Weights of a small model that predicts nearness at each pixel.
Model: 4.67M parameters, 64-pixel images, arch unet, activation silu, widths [96, 192, 288, 384].
Training: 13400 steps, batches of 256.
Rows from block 4, named by matrix and row number. Rows with one number belong to one channel. Each number is 128 + 24 x the weight over its row's rms, rounded and kept within 0 to 255. All counts start at 0. Numbers have three digits each. After the name is the row's rms in percent of the matrix's.
# convs1: 3x3 conv (model.mid.1.convs.1.weight, 192x192x3x3), inputs 26-38, a 3x3 kernel for each
# convs2: expand pointwise conv (model.mid.1.convs.2.weight, 384x192x1x1, transposed), outputs 256-383
convs1.92 106:112131131130119132131127159142153133113139112114124144096104118098130151093153167132150103124151127115126112129091151114113135134094128079147166115126127132137143099165123105111132145121129110134119091115140132133117100119114179126144169165148109133107095092128099097095119121129105144127110121130115129099171154076126122121139109108122095091121104105
convs1.93 104:148127121096085104150173150134148151138133126133169141145142161114095109148107123128113100107153149165080121153093120162123132121107141136138124160132108136123141139082124121108130129115106122152127096147096119119135126131123115082147134136100165138130100110116118144161157146162106184120075102094166137112119111117102155120120142153082122165116125130
convs1.94 098:097132203125155158165100108149124148104160150075104121162151089153131133096116127154128134131112141130125121153115115143112073105150120130057122114164149151150138149120127122136111107125149148119098164101112106130138147116137160126101124134181142100114135102143163138128138131181127121121137147103153133164135139154122135144068092131115129124155134143
convs1.95 105:118114125114102125126129164121173121149127150119145176155135113160110149148110121134112166199164154132132096095101130091157131180142158133123075079143150163133138103125145136086168126118153131159125126095136161117150156131120169113092145143134098094093145119115123123118119147160143126128118124118127108110148118143113119109091076125116130112102106144
convs1.96 106:110154121115128148095149130108133125133156086146149131114113142136111151157069129118159087179142095158134133144121144115129103131164142123119115130164129121143147147123136102128125133124144123122122102148098122072084099125123109113155159075150137104100123183089084139114130138096112141103144174127112142115150157089129154157106139114109115148102109180
convs1.97 107:115099166155119159085126120134125122204119110141101173083147089139156115142090124199141075170146135159088137107181126095155154103161144082124160126151121115149201064137126075134122132114133145131114135134137127111077108100152120155153100126114084156116117157138088159136100109140063106152142156159154147156184110167132112165136134109113144131125132120
convs1.98 102:154109179124114092106161098115113119164135100131137145111109119158137134143147136146090117141167103166122163154163162080120154173102105104096111148142182119142122101129116153125152142119138139096147135117118107137161159131154148074119127083174130121118141149132106096124133161118133137175070202135119150112125145136105116138140118134112127128136140095
convs1.99 101:111122120102164161140150119166150119103150158151154123162084113181122067123151114169121086121098081121102111114129088132132117116129130138144103116102136130118112106150133155124085134177196134146109140136101112123154099091089082197180208131162147133138143136112152139124158150133116116153108118119114112127149174136130135144106117151146122107105114130
convs1.100 095:166114143120122089153075113121121142123130116128146093138116137136091122142160130124178139183130108164133114129122108098175120174156163121167124149139109141123123122102099155133156151099127176137124118164105127107134100127121150099115111115097126102127130127113168174119151144114148133188114130134117124145141116156136103135101132148086153093126122161
convs1.101 104:117127165132147116158149137140137124172138118144152062085131116128150156162163112114139139089137126133107112107118098196162119173125102153137108146123131152156100125107139151101103127130097089153110108105091131140122133113143148118156106147125084142109090116146158067153111127122150105134080141097126134142132128113134120111133122113137147140156102111
convs1.102 099:124124124132129108132140128121134140121117108126147158101150147146108113131179101168150127109126157139126152156171158139111102132126119140104163130174111158116123131127123133125147072126085118146127148144149141157104146144115094172128093091088147136114119110112149150083138127138154120116146115156133109137125116146126123088100106142154113085096142111
convs1.103 098:108139134174153058129151130116155082128172131130084149112121100170138091134097112127159070129139112106143144101069113142107165156094121094106067129132127123129125095115113174099134117131128130085159162166115111129099148100141192125125109192124141164103126111096141110121119132104112099163105138109146137148149139137095100138114113101124113126128140154
convs1.104 105:119092128090112143162136129095118126123127121110110168136138073078127142166129123173179126159154137132129106132092156227128079144108095131163118126168098154136125112118132163127119177133126120091155085146173130121135113137158103108158162124087124134097122074109121136069132108151135181117118157156095153192166163097125119153121140103119113163122122114
convs1.105 087:105115133094134131084144112097146124110107157152121124134139121160131093128135130150099121120117125164151156130171119124119152146135139142135169150133176123142125146117133120117142158142140146086170131136108174133134147126157137130130114142144109174118117100193136198113067128152100092164117138151154111113150137093154091142100108129148130112126136115
convs1.106 089:121093090154137116121111127123142150137136143140149139124131108122094134110123112118120131128138084100131122106106135146144160149134095120106120102133110139120103113144121143124120115067099114120153125093109106118141104114135149120139084063111109200164156114094160150096131143108079168156097063129137144157171125112130084096118116165095089114106129083
convs1.107 103:105108142120145135158099114102119111114166121120158119082151093140105099159123129092124128125151156133165089151118180154142175182137151115140186168202143128143140120135127126144152128142126137095130101133123116152099151111125146145122090171125150102114133142152092110082123149141137121085159137126137160134109088114085098113157128130120149133162132117
convs1.108 104:139146109113152149148143090113144144104146113122114125127133116128120098109123122148127148137156143131137103124144098158121103109117104144136106150155095135122143132098146157139125104157116137144124148154120104161147107141143132150170108151081116129144099095120141128134134145131102164144116147147164120088088134128123136138122119111125122125159167138
convs1.109 098:135081094140129150124092106148144182128148146106114127087092093110141153140141126135118180151120130170121104138151116173093100171139166107104101166140130137138127100140148151124108131120165143139142157116155132126190132176121083134135143074123150116125114130134154123116129112148120143109081136110141144150135097113092098102164138117101097107133126133
convs1.110 098:137138153114134154113116120144137119116123114180142117145128143115175114132170133189127103108132110158180190138121108097134140163148162140117129097096166096137154122173144146149109125095148123143144141151131155124170103142117129170116116085141134105155101205112156213125117149124112159163144099150113131152131132100108120128115101135159123134128119150
convs1.111 103:185109116149116153147099085130125116143163121122097109073117124145118114122157115134124128104135137173103115094144149093166179153131147105116120102140090164125110083116156168134142097121131109129139151088096143117096123153129085125119119091086107165188152150094106084105116100134122094111119117132139154166158124072123109092120113143122126141119144144
convs1.112 100:121173153143118132103078110135161119092134123136116157129118119092126132131157120160132148154122126144086162127114111142089126123165111145099151153163148133125127087114136158150129139116120087074127119143121096171139112104142125082146137163076127101137138093145103182118123158151151129144111148118155154157102104120142134117109114125156133140128134143
convs1.113 102:149132135147119173116146099114117125108125131184162148124117127115100097106135093090105105131140128118141136068134119092146188158131143120128111157144140120115163122159154149150134113158109104181150108092106170157144120096126153100096135180156138127123124106094137146118116103153130123116124143126129125148125143135141123133141180092120103142136133108
convs1.114 100:126134113148099141107178165157136123152135143164127142138097107089082074118129134116138153126183136144131121123171183114162192163131111133148124112110136193177123185137086090138152135131163118145135123096126140087130123119122147118129159101110108117123159150131146131123155095126131160154139164117129159141124078122096132191102128111123109137189099093
convs1.115 094:135119094104125131107143142134129137128113160121150110087142151108129105124141131076158137133143113127148138135096142116131186124146148127138106153099097128146165127119142096121100155152177131110136120117140129106155116136117129121133140090164133132098091150102137143122149102107132098130125144185137123106151114143124099077131138110168142124086075123
convs1.116 089:104116146127130125155124127139118112171108122151128151114123141135136127125138113100082067144132088178125165176109166138135083184132114124136111121131160128115081127134099109094160171118143136091129140119147139130101141151091120138080126138140141116115149103198100066102082137130148132159110136125158094113130116121139096120157145108086152081117157146
convs1.117 096:159162147122074104142144111121154154165156133134128153126149105140171146147152135120140153122120128111114124128174156154138118099122115152136143162146131140103100106117152158103103144162146089129144107132090136113127121122162119163166110136134153201118148126128146101103134133123137132121150133125125136122124082116137131149083110117127116114130126126
convs1.118 098:127139131116108107132144101104141122171150097189085127179129121115127110116123117147147107154139128188095042117130133112154128108116133124141097138149103139085117122134149101134136123157136117131120124109142119116115165116121092126147118157129139122104139196098142129075124112140127112106103118145119148111127093125167079146129128128102112124112113107
convs1.119 094:142128085142163156098131182109118102129102141198111096146161141127150148135149143138122144135120120158091132156134117149121136147087129121145123175160127149139134110114130139105102174116118120117127142164121116137159145152146087090141124112090125149135142149104140135148132168124158128115130099082128079130120134157130134075123161092122115154111119116
convs1.120 100:147132108150132057138174106139122140088120068138121183109125083151160149130164115134169131148125125120133133131142138190144173161110109102093151142140149160145109121158069107115156154137112095139131120144156151127159150140122141157117154169120077147144165093179159093133106107095147134151141144120134143093086125131130143151128112166108099138093126126
convs1.121 098:127121115113139140111100153107138133075141120127095117117141121134109127109154128166108094112129132104107162101087100121126123133153079095110132168172142119127124110093146201144080153108128159168098110164126098087157188115123105171087144100138135092069115108120130143116141149151151143139127135132138135130113191126146104137112113116114127084162133122
convs1.122 096:142092101161180136111115141093146148113123143087113170164177133088156135142142111176108102148152123113140139135117181113117124120129120153096131104143151141131126120134145089081103155116117123060168119177130144104129094131147195121080101167123133183118127148148126117102168120138095165140147116088169135165089138145125102151137161123125107097132168127
convs1.123 105:121160134161121132136135099170138126151154092137123153130099125114125119132150097127134146131184138137151119145147128150161145118127150133124148134127125153188102197105103160079120150081130181100191132148144119129140128149131121169105108066138154105164112118141104126140117112119155103098170131087137110160141215110129125140143127174122108128098105128
convs1.124 101:113154161150127155108094136140111185143124144142097120137152117131143123141142128115095154111134128133106112108101126202114108159136107145086117112119118146134107126124119151126099123130138117118107119134153106139112143152110141122075140140108122132108138139133131125140159168099117127151099131133133105111091136094148112144141150108153147133119137139
convs1.125 098:114125130107126184126177166128134143139112164139112128129108131115167108129121076147139155121139138089056072139150111142134133163077131124127123171144092141098113150146166126143189141130171134105113110112129096098105134123118150156135134168150122118132148096114141121128118153125108141082132118079118123138143085132146130116116122126121088143130112162
convs1.126 102:158104116108132172135114143120099132164132138116137120140145116151096104104112114154136137140132120164085116114138138122105097127158113144124083110153173096164131111099124157148100175164139134165169150129104130114127121149117083133143183095113120150169117087148109208143103152114114115140154128119137129147135168106174129128143113148119159133123081106
convs1.127 097:062127097169108126096105122133118129141134175119144136171124125145143150112112098115064068115096126119104132105140096157129135125092116159108124131084152135083133136171119157134163125119123171171100131111142132129127109129103135119117102080156122146125127109154102101143154124159128131153126123103103147119132129178110094136152120134109165158109128108
convs1.128 105:118120117119194162099184160110113099078113113134147089080126147149143103157097176134139066074159137071103130159140124125119130152106133123132166119088149116100101153180148113131109133106127104137121095120123119159141113112152104121137167179155119173136133110102111180106143135126139112100137149153096129136085129118171161104169097110110110148117085098
convs1.129 105:118120123190108097118122121170131102125071121126154122108070168096100149178125117108095101081120141108171104143096148130115150142154118188153120120124114131166099125133204182163118158145141123152147186158119138130164150128107150096118102069098088110176114125149152165105114104144113104143143144172131138132096123141092124170128114120128127121142146136
convs1.130 099:156122149090152167134137108097132135116132156105059120169135131188127110161132120174203178131157085148109117155154105133101100093098138096128146141153094143153128149099168136115127113131138089076153159138123143110138143100083149126150105095132150131114122121127124174152165146138118146153137094131171130152127128092135101103151099116114124114109129162
convs1.131 101:112131097109068076113121115136097152134131141120146098114137160112141127110120136125115121104135143172161195172146149094160145082114104125152080167143124100161155109102119137136111117111098118140124143153104181113138180152135114142088123144126130124111129148149101113098135132109140140128165179124131098131133125092155153136147108127118155139129160128
convs1.132 096:108135203166110072141116148141101117126112163138141102107110146134138107129127104127130107150119122148149115147138152110109123093162113118121059121115125149139093137092133138108109132095166163144122124102133120124135162159122129139117129130117137104101120118163104119123155101126103118138125110125136113146171102083154148172105126095089095141092102127
convs1.133 098:141175110110073144133172144161107082113088140087145115134094108146105163123148101103140177118136119138134157148081111127135099089137182132108117135151090148159143176095123119161120131119137132127127124132139085132084142112099128094122137150065139108162163085095142178156120113146147110138122083125143129103128092160144146088112108134139134116115168128
convs1.134 105:140177103124150155081169161128082122095118165169158117164124139078134136151159136157135179165175176087149155124130132163156131128112112195111119164156121095163130156137129168114114181156136133122121157144127129140105121129150088176147100139108154122118128123130154123105110133134109139091152150148111081150105175124121140062111116108091126128135149120
convs1.135 097:126181180109089191115173166126096079131099156155109158135068118093112102145105150120111119105094134129097126104134165119102153142117140106117098130112136147166168119122136123083143142116125126115162097105108115136133120149117134118152146090135100152172096162107119084108132077119113117110097159136096159166211132113171112120169129153115092114136112129
convs1.136 103:136151146160139114092108150121152149156126165151139074162116138097084122116140106146176135123154094127075142094127092126137135142137143106115109135139142158128104120131088141141163098171120131149132079182121113103157153145121121156136135074092135127083153076119114097088136147140142104131115145118121159128107102150104121141148142122161127114140138148
convs1.137 093:160121057091134072141112150134160092152163094109103107094097141122106130106119141114120090142092117113120121152139220113136119140152135109101113114095107139133143137101155120144121096157150143109139132133156114164145143141112138142147133101118159115160138100127129117117117129118135129100116146113136130122202153108119148116105162135133083155139144116
convs1.138 098:116128120148135129158125127120120118117153132146134145124113112142125151150139127150126147106090139130177218135104121138140101143167129115093110154168189150160174134126136138132149104149102101105108130117144175125068137129143122121156089144131149141154163155164103182125139112090138159112163128116130165124117119139126112126134119175139137110149177107
convs1.139 101:145122122104103113173106129123115132094138133129155142122130119121150139116108168117126137106139126131118140082071201163093121122161123094126134173123139097118139131112206161126108134159132127119181121071145115134158152145126132111119175147150087070150155149105133128133177089135175148144133198117131118074129140120129150087105106150150127083097113128
convs1.140 099:109144099113170095109088127142136126106141113143140136150139096111144139165115117101136110135160081135110162148098135097089133073112155110110128103139121114162152115123149137154113140130171142174099137128147144127128192140137136139100118160143146118104120145109120137144158147097125131155170127104154114110178125077102106104108152117112106153121105112
convs1.141 102:122147100129145097126080156141097130170156100105107119123167111101141133154119133092126133103096086131105064162098146134127143132104130154078140123138111120147179142129130134120151137121126106152119159112128155117176128139122162158169161084152127145091103102116098113107135102129116106160101121157127121141146150092079101137128148112147133078106124107
convs1.142 098:112146081118091147131147138075112151154134108113149097088124119108135122163126166100149109099160120121159118162100102133185094141095118123181105125093096142096137161120102081137125135088127129111131110127113143160148107132118159146091123099095159088159146104155099103154117138141082131125135117117122115127128160106124162110185109080129143111148138136
convs1.143 098:132142110116126157112097134098133124156167135114116110112138119150163106161147082132145105118106129106103126126098119129139154126173118114158177158145146164094131105139126112103109184138128128110151128127129137092084096110114080127124164182140121120125112166053153136177158117130118138127081149103120106122133124089150143131134119161105107089122117148
convs1.144 089:125114145102119176135136149156123121135149115124152092182113146144128110114130107187139096187128079172127076112131168135150110173133129134104136114125113097172087122127097125109144102178135117131144099115100160129150106125103117121137141099095121126203150072130154185122142113129114129129117141137124140146140128098102114151098108126137155089151111133
convs1.145 101:132128132145136129169137110119128128115105171138176137114100133141131148145105129139123119120159132127146122114144135105135108111161123097155161138138121097160152110147152106068133126124127161079152156139076160162074123125120149128082099120094097157123080098115138070116140108123140124096143131102154148101107131112106091132137150103128100156072122128
convs2.92 091:089107153149133131139111130146174083131116155152160132118151097140124122132115114125141138121085140109136149119103116087179137145137112116159101102135157143184127139156088176163136143090167113140085162145115121124123109178159069169129153098141156136138118130101124102143150122167116115113125082145120138129149096158149137130132143145166148147142202129135082132128126172148107104117118
convs2.93 097:150113158152130119171153155113159129137140128139142159103181115140129103106123123141155137129121133127119121128043154135150129125155140137121102127109153136148145085119116146112098167128136115136122129148169138132093127087139125144144157107049154151137121083079138095134133119090171130109155166088133094111146135129102102125117140094139112179126121134156142087132102139140162096107172
convs2.94 109:164147120137137149115160131147171120140129124141131099134146119160136167127095120136105119109137130088147128142136131145141142140120139122152147108106077146120126105133114142110119162105105135104128140100117135096131104142117106137108155118126148078136122158116124108140122104113131135114127085169093146100138116119075116149155111134124141154113138120118125116103118119102115124136055
convs2.95 100:175121085146119170156163104146093112155136139092144114121146146098124136136109136142134141099139124156142109166132146102108129138096149123123143122138171197115121140134125099124108096173151112076129116111155131099141107121107116153090110164129113118114114122144154133139159095128124066122121127141121081114148072123127142122165089113101115137135160130069125102127118154142135109132075
convs2.96 100:133163150117188149141150118118110098122157143095108151119169152100172097121165164103144154136124126160142107169104137122146094160150143169162102116113158123052157102118124099100138106079141122090138144111128140108127157152140138155143122117129104118105119170149130120140160133125114142117140135153113140135119100164151129104155148130107106136121128132128165180125098176134151137118165
convs2.97 083:069104106117098082063119139139144133131125143136139123127077097100109096143102135100129102143116107133146144096114146155134156110126127097128128108136138104090112180141122138141142130094129117131131120145137149142134131125110139125151149114094069133123119100162114046140147081120103145143112167131153115168099105124128118106099146113107110163131130122105120105127110101160128125157152
convs2.98 084:150103161114155151075149117076146115086106137150147126144141165087150169129122108123148176134127133140095131151124109152134182128148105131108099161137159123131111123103135170108151134146123123102116119078079115128122115124129100155153121110110105138138143114101107120119147145090145151133139065116121130076126134086095064133117154097124134087111183134157121115152081128112111104128099
convs2.99 101:087137130132135114194113111122163130125141136127078137135119131144135088131164129120130145162098117116130127136123125120111104145166130113127117130111129093136100133156090101115167138084129154091087148144144135124158147115151076134131120128127100107136151141138121113135112119123123069160144099101133133099133148156167116144095144173148127124129145081128130128083125098106153101131120
convs2.100 101:121153145189133134128143111063172117134124136109140113124130147091129164125147115124099111096098163120122089160108122112125136178132132135153079115135149144127135108139067164120152141093132074129125080118164089106100113154134110147130148133120103139141112124137107130110118101094135143130133118140090164142135120117126140114142093098147120153099166095129119098144098134080107125140104
convs2.101 098:101143134089103140143107124120134120163148076166112104129145135161155108123110146126134155154120158130056119099126128107124125119118113044138129129129125077147155114139161136162123108097159159147124105151130153150092157125118102130110191143132090136086145122116130140127122152167150135156145148127163104171109134162182149132155129145115113128180096127139135159108103137156148128148138
convs2.102 104:115138119159113149162112115171105121131122133127123145108163124111128130137113114153114082116166062104110099131163142093128115135124127101136132109128096133131124112121146094129103144109111063128130095166180148109117164084079093121119136117098076128094113133125114117112086093162172093122116121142098129125106118118095131134097093122123113149093098122091129119101150099137160158138185
convs2.103 082:116131115129112114140160153154156118123107171133094146133121152100117113124115138126142139101073176144135110136129120132131166117142136133152059136169125105093114136137142132116151124145151133116197136105129098124131106136129094126141125091138149176130119118121126077134120110115170111121141126146126154157115142128123087174138154209113143131119139188101145122128108139141119099140094
convs2.104 087:131118095121162156122128111081114113162106156145168107121124115139140165128130117127111136123109145091117136126109144176112142138099116153119149140127119147134153185124117140147123097146135122096148127102103138102111105123113178123135109117158119128092133137123118130112165096115148167119139083114110160130129140109141103098111142155106102162089131151128150092098148105116117131164093
convs2.105 107:142149129145140125079163149119106114129101113146168124153092129099139154152127108086118127145167099120137148088116122138098117100098124117075163143123128116111104146122095166122136114093121119149140127139153146080155103107089173144128128089135131140094108108142124118108178075135117137136104138134121113143102144072096119143151143076132139102138169109143077122092142129102146150117141
convs2.106 127:088101105134098111132077123164122107123116181134137159135119141116129136157136120119133137145092101119150124131154136138129195119166140152143102168153132123128119104144128139060130124162138095084123116127139093120122159093128087112146139102143162161115121105076118084109105112114153143127125108111135162127151178111142103166104121152131128141113121184141126122141117124112148129133114
convs2.107 104:100126108063168115056148141083089122156118120151160139123093131138115162124116141109117164154169167134143133109103114204115115106128130152130131111143133130110158178149115132113114114198153219122099106107128107155101159149163155135149102155117087105145121093130124146139149149112114152117117130131173143131127109168166141107125127123135136115188129137164146133174142122123088185137152
convs2.108 104:130110145189123136117137133121135197138145109096094118109150147157117106127142111111145176139106122143150102160139152135142123138112126118138158139105108136176141082167130094130092142095115131156135151143127113109136110118153089141081138140144089123142115125103128139120113164135172088127103122113134102122149124121159150092148137103114118116115131107092112159098127145154153139127147
convs2.109 102:116115113116108162153077128134135090115112177131163115122124125140107124126129112138145171125083146121165150131160093133146178157146128141108107138131167182135125137128092159122175116223136135136079081156122073150128128112127159167136133127137124158155148111143129128117136166086135145127134121111125163157132158124109110126134114158111155134093131150109094113178089139113138113109070
convs2.110 118:152116098102160105021130106088141161091120131122137090118088128151099120160126083146132120114120110155163122134099148141140068132141148150065177115121114159122145131131076116168074114136131153149113156065118159101129108117129149126121088140147102106150120134170124148129126136129125111113126114122140141124145136122121145111119131123124153140126154095158164134106128118123118105106137
convs2.111 098:071123112139109123097130128176130086135140106115106105108118097160138106132137124136137103137155166111108102150165105097126098114133144127143167139123129119142122184113142110125142121151129098111175091151153141127144136126106152106118084110171072129105146130100114189119099148132142150117139123103126074162104127112117135110130135158144123139120099134110136136138128109150143136113095
convs2.112 093:114107126139111129109093148119073135122094160113143068115108137067110140183139142141107103129120116134147100161129140146129124106144146129148123134148148088071140127122098133081117136106143102148136137110110102145112106091095102098142174105124149115098125113143132106126129094113170184124157118123177110141135141110103110187120097175148145166118129133147124113137097114111150111123146
convs2.113 107:145140124135132113153148126095140158144125110120109101150073121118149123103150128122115104125088168182119152099178115145096084131153132123098113156128163141135138157136139134151162140162100108133103121096111139157122125180097182146132125155175051139124126104146134170129154161142101129141128149125127116165140129148105139117119150152111129095159127117118114136166148133131122158125131
convs2.114 088:086104135136144112120144109124093104121115101092123150124047149151143135143149128130094107141138155128143134161114104114112113145104140175164107129126190165134121167132159104159147114160128151137137101115123148106126095147123137155134087134161091133077132114092158154149150105142129146122118126119126126112146134169127171137121128149145138106155158120122137100126138130119127072123131
convs2.115 105:154113098079121143108130145117123185121127135158184096168099123111112144124128124133119111124089180172113169106118124130097097125148134136145117142127118105118166136135086143099115138144102181120148109131107106191098110133115126127137063114162075097119128126093129155103165155092137151121139113133115142147129178139082161127120114121138115090109110115125101132142105136120105109141137
convs2.116 090:141137147124149139117132144145117123129133128145178130136136119113110142120125164116108138092121105110095119145100138134138127102119135119129145119118106126069139139120130157163149087083094142128170129112130140099129107131094106101100152113115149112152150142124139123136170136132119159127147140134129126144111115138127119143164132090138133112136179123180118132099149145111184145131105
convs2.117 121:137106165116088135170090138078171186114137106123083147153135121108150139118104160164124127141152103172107105149109175148119143121085129111160105153137123113129118102138090151156133124104130115093098200126138118160137148125157130115106163152133119154149153124133159131134151111098145093144140109148085125103110133146145111121141134103113113151106127131138161133101134169168145150112208
convs2.118 127:161137113115128157099160102137091182119113100130084138122119112105132099130137121131112099126121122177140103135118136129105088129143131125144128098135129125084101152139058078116097115098128142152158207115169140164129095107089150117116063108113113116105102149148129106128161147135142074133108138111162141120108112158153141129115111121150086100146120121130188158096138155141139132118191
convs2.119 098:149135119137177130089114173120121132156106149127130137120086126129139139140121159099121150115163151145150105133152125150138128113147120175215127136108152141132134158154084109090100145179122136096108126125119103134112117110128153146129143149082119136122138104140122114136196132117142165124133125096153127092148115102142084141138123132140117147121148150149158097155156119131137135109109
convs2.120 110:102131124121161113098147165165140163124170151120123141128122111186141073096097133127142145162158084114098145146080182121153125118100111111155131117136131106140126098112161090126126098101122141137109168141096123091129185090127165129146113120119157075171123188170130142129127116158140158127144092134136122155140109163148118112131124126092118130147088138090134159093154119147126149139168
convs2.121 083:200114114163130161159126135088153121138113104113139133088165136088128119113147123116130077088110126099158101132140115114146169113132130135130110122142113142066138115124131151122125106090141149171162155143158126129120106129105107100103190116158141117159145098149115164134107097098146138153131112146141123131130113139132088140135108130111162082119124142145106110109094125107156100120100
convs2.122 095:147072117141144112152083120104159078120100163140135160125129154135134162137111112148138148149148167148134149128128121130125160115155127172129024151136140127142130114129113151113128149138122125089113108185131124133101136135123117118156107128085098117126128093082129105116133103105137142121140142085164137143154151110144129127089126113144130135118144150140100107147121120086118088144081
convs2.123 094:131134142143137157144108086124140113145130107119130127088131090160124111107147144119111089131107119105106126144170090126152100137143126150130126151125115136144134126121175141069144172136134127136165093139118145145120132179128139118158102117102131143168128122108112161137122166144135152154134157124147106186134139136135114121096103136150103119117072145170104105152132083094150136141141
convs2.124 098:124120123123137115130147104103114137122169126131142133137133111113145110136109126131124151129146164137118155101166105103141122160092105110112132149132095112148124158114175130116114126107107153152059122156096136162102158104128149124143173166148071147095134109157136152124146145147089144146106174107142141131150120162166140126106130143160117118191118110160126164187142087131129133136142
convs2.125 081:165106114173122127124100108143102141136115113117142103146123089090113137096104126078126137122114164117110116122173130126133104073093128146101137116113137152154131138124125152126130137162100138166095108119107119145122091137099129111100099128145074147166151062106124144127138130106197113109119113127084127118136106133108120125104138100159130130111109127105094111144151110129157149107108
convs2.126 097:163140130134147143090130134123141083113111091104124125096127103139108157138146113097123112110138096090130090124104123138134136118123123122139120092109125159155111150121064156105120110147129127150197153080097130103151076132134138134155107135079133125108130185171136116124134120112128149120114142128122146108127116103173129157174110120121152136118170140108116106106146105098135161133125
convs2.127 099:086112118149083135168067114127122131103108164153123161156157160108115143127089131168128150152106191128141127133145108157135145151151138111139086171161130153121138113153113143097107132137178077115095108124141110112134140128134093123134135136115164170113097121121107081129067125127140134109123093132108183154156148131155115172168120141106163131158140167130111150130116139128126113131124
convs2.128 098:125111135128127115143132137144188074125133134130124115143085092163168167122105139127129126159112151098146135146137106155150119119124148190139131134114144168132123145156131139161150130201137150148081150128136134148132134128151122127126031129104174131152137154159132124130051118072130135122131122142134121128140146148155182126096102098133119110159130109120116150135130117084142122141071
convs2.129 094:158142148142112102123146140148135125124123144144102094150111124158115149104144092138123138145052166107129089116098140157155085116125122111123159106123121119162133124120130162170103138093141119135116079104113135139126096135119118129147133109162111134111121142148100155126134150162079156103149119143153136102154139158137148113150122097145156143166140152141095122069090163148100085130160
convs2.130 080:185137138148123156126188122105098117148134155116152051139168155123109177127137112136117110133111170116134128133156098084138136115122121134148132101113144147129118114129110143130126116172126109155158094158111152127145079118118158120135109140143139138123136132109117100125143110165126148134126130119109089123133135115077155095159102149103125140143129141123115088126126148140122122143103
convs2.131 111:145143137160152109116146154135081147115125098147181122122054085136127142169114138116128132125173131156132135107164123132125083123096125118090150142141142118124135134077168107092122120120090115162141173131142122118136110129141117116127158151145115122104124090110168148135122139178100079159124155126126097130142133109095162125147124119159106094130110111162100130134139159153112133112172
convs2.132 080:187110135160158152111160121127152091109128165119146104143107119097112158118150118110108121138095083113071115125128123176122139112133151115150152119141121154124107093127111144129141118094100141161099150098112114131131069123130128128111124151123113109117138175133113118134154116095122155117144089181110125102114133111087113139171152112097108119152148135138099120111117136122097091114128
convs2.133 095:135137111125128131139114111120182137132145142142110096152145136133146159132148126138107151139094180123160121148136137130139113136180143113104136112145106123163125094101138151133096145117147075125116100133151105177158076130160123144150140132128096111103134149127128170130150139130127144133161103133073134120158142113127134144189116136144137160171126146123136154154078149142089127116089
convs2.134 095:144137119136114131111131162169094120115144122127150145140107110155127096097138128140111123140136113113092109146121132161131134157111134151155121142126095101133176130116130137149127134105158173121101113157139148149116180086120130131163120130107112116184125164146149207118135146115155177136144116114145137129117125155167113157095120115126115140156101139135150159123168117119144147156135
convs2.135 091:101115170139133118176107106103139114114109140122114108124109136136115167141130144118157082126088148149156139126111162173124104107132143139159109134124145172140104136147130152143087120110150118148145169086112105114115109108144142127132100092180147178133129160144118088135092100116150124112135094161118121137125122130131089130116131158148118120122174132152146127144107144150175116125106
convs2.136 102:150108140106109132184114137109109144076112085139152143151106119078127123155125146139121143114121142119107123147138135047108136134156120123098121122091095148111136121132124140140161139121135187156197116169173123133116158126148131127115107105175077127134140079109162158123116144116108060149131098140074171115079135149123125110146110129140158081101124112097137135131157154121101143106083
convs2.137 089:125123152130121153201132104135119139143145150123115150129141169063132122127142125128109134139117114133168136119182093182136153165134141133119089150138137169113118066130144104106179111151118107094131102147163116137151153133134115136140181083111170157114107135139122099128104142107110104141096171095127170146125158136139108203119144158121103132114103148136141145119108112103158165157136
convs2.138 114:151157110142155124064113138138135095133129117119135153120102138148116146140134127107143106144170104092127105144124130154147110135123134124098148123122123125145107150088154117128146131128118163155169108117152169026140115114127133143141141126192121107139118148131154152150124101137102149132109124130087124113115124114140102123146147085140153152134181117105129112089169088112163116111090
convs2.139 104:120133111123128145128149103171145119110170131109089136124118133184133073130134139119141108130126076135104136157184111126158128133126107127110114112125113139163110142129148082125111137094125132148139135100133146124125140122130172136127098125157129104157140149115119158118152146114107105106122153090136128176130121112122113124124095199145137132118107089114124153109103096101104146145143
convs2.140 096:182150127147128136103113123080076100107145128122205104131104083085153142115124129141100092120117080137138116109135091142130109139079131132134151118129107136105118178128109143103148136113109110098179144127130129149101099147109166101123077116111100123094120154104148105110116109131155146126128078152115086138120139128116175145149125177144143123152166117136131085086139110073134101143096
convs2.141 093:114088112108125130142157126149111112134105097142137147146113122141104137147108132129109116122109149098098145113158103055125136131131127099114154132121130166100110128113156175134165105201168151155125156146164094106091150088122148121113084115156135144100135113147105157125129126109143127147123085103163140119094111141113101170128119119150162090163135099153115126169167099081150103135114
convs2.142 099:106152107086129147153091125123111073111137105134149111138119138145145107094136157087120144125129127146090120102176108141122143106144118156074103146149157115128133173116116163159151129168135155117162140119092109161113166161107161124133119140147111123135126148144125140131120177116108175124119139128156140161122115163149151116095125140144139086138082116184138170191161128102114169121107
convs2.143 103:144121120186111107117112109136114133137111154091126089102127098123089111147143133104118087130113102166136133159139132105153093131099132122140138142108118142149092156117130123155117152146110141138152111159162157062154138130102098116086118133142076110111136122093153170119137114165118066125107133082150103130107146110100154124088122167142130122084133127113132109100147134139154118124096
convs2.144 125:152132152146151110071119144113122106128125095146148140142100122112135148127152132113137130119127112146158093135149133129117121124128135119070152139115118103080130167109090146117134102071093146104207138126146146080158131117108145109129088111122115097106138152120136153129166115108144121148119129152129117126103121141144118134147144104120142131096159138096113131099161120132170162127100
convs2.145 108:132162169167121136172105177160081092154129090120140118131113125089118150115130121131146115129140088132134098118121127098136136124094130101132155129101124139144056176128157127158155124120132152151167157142150163097153121136077082128135134115122131157109123136116166135119126130136139050136095157125122106117110106107136156159119133099133123126078118117101105137101153121115157128131112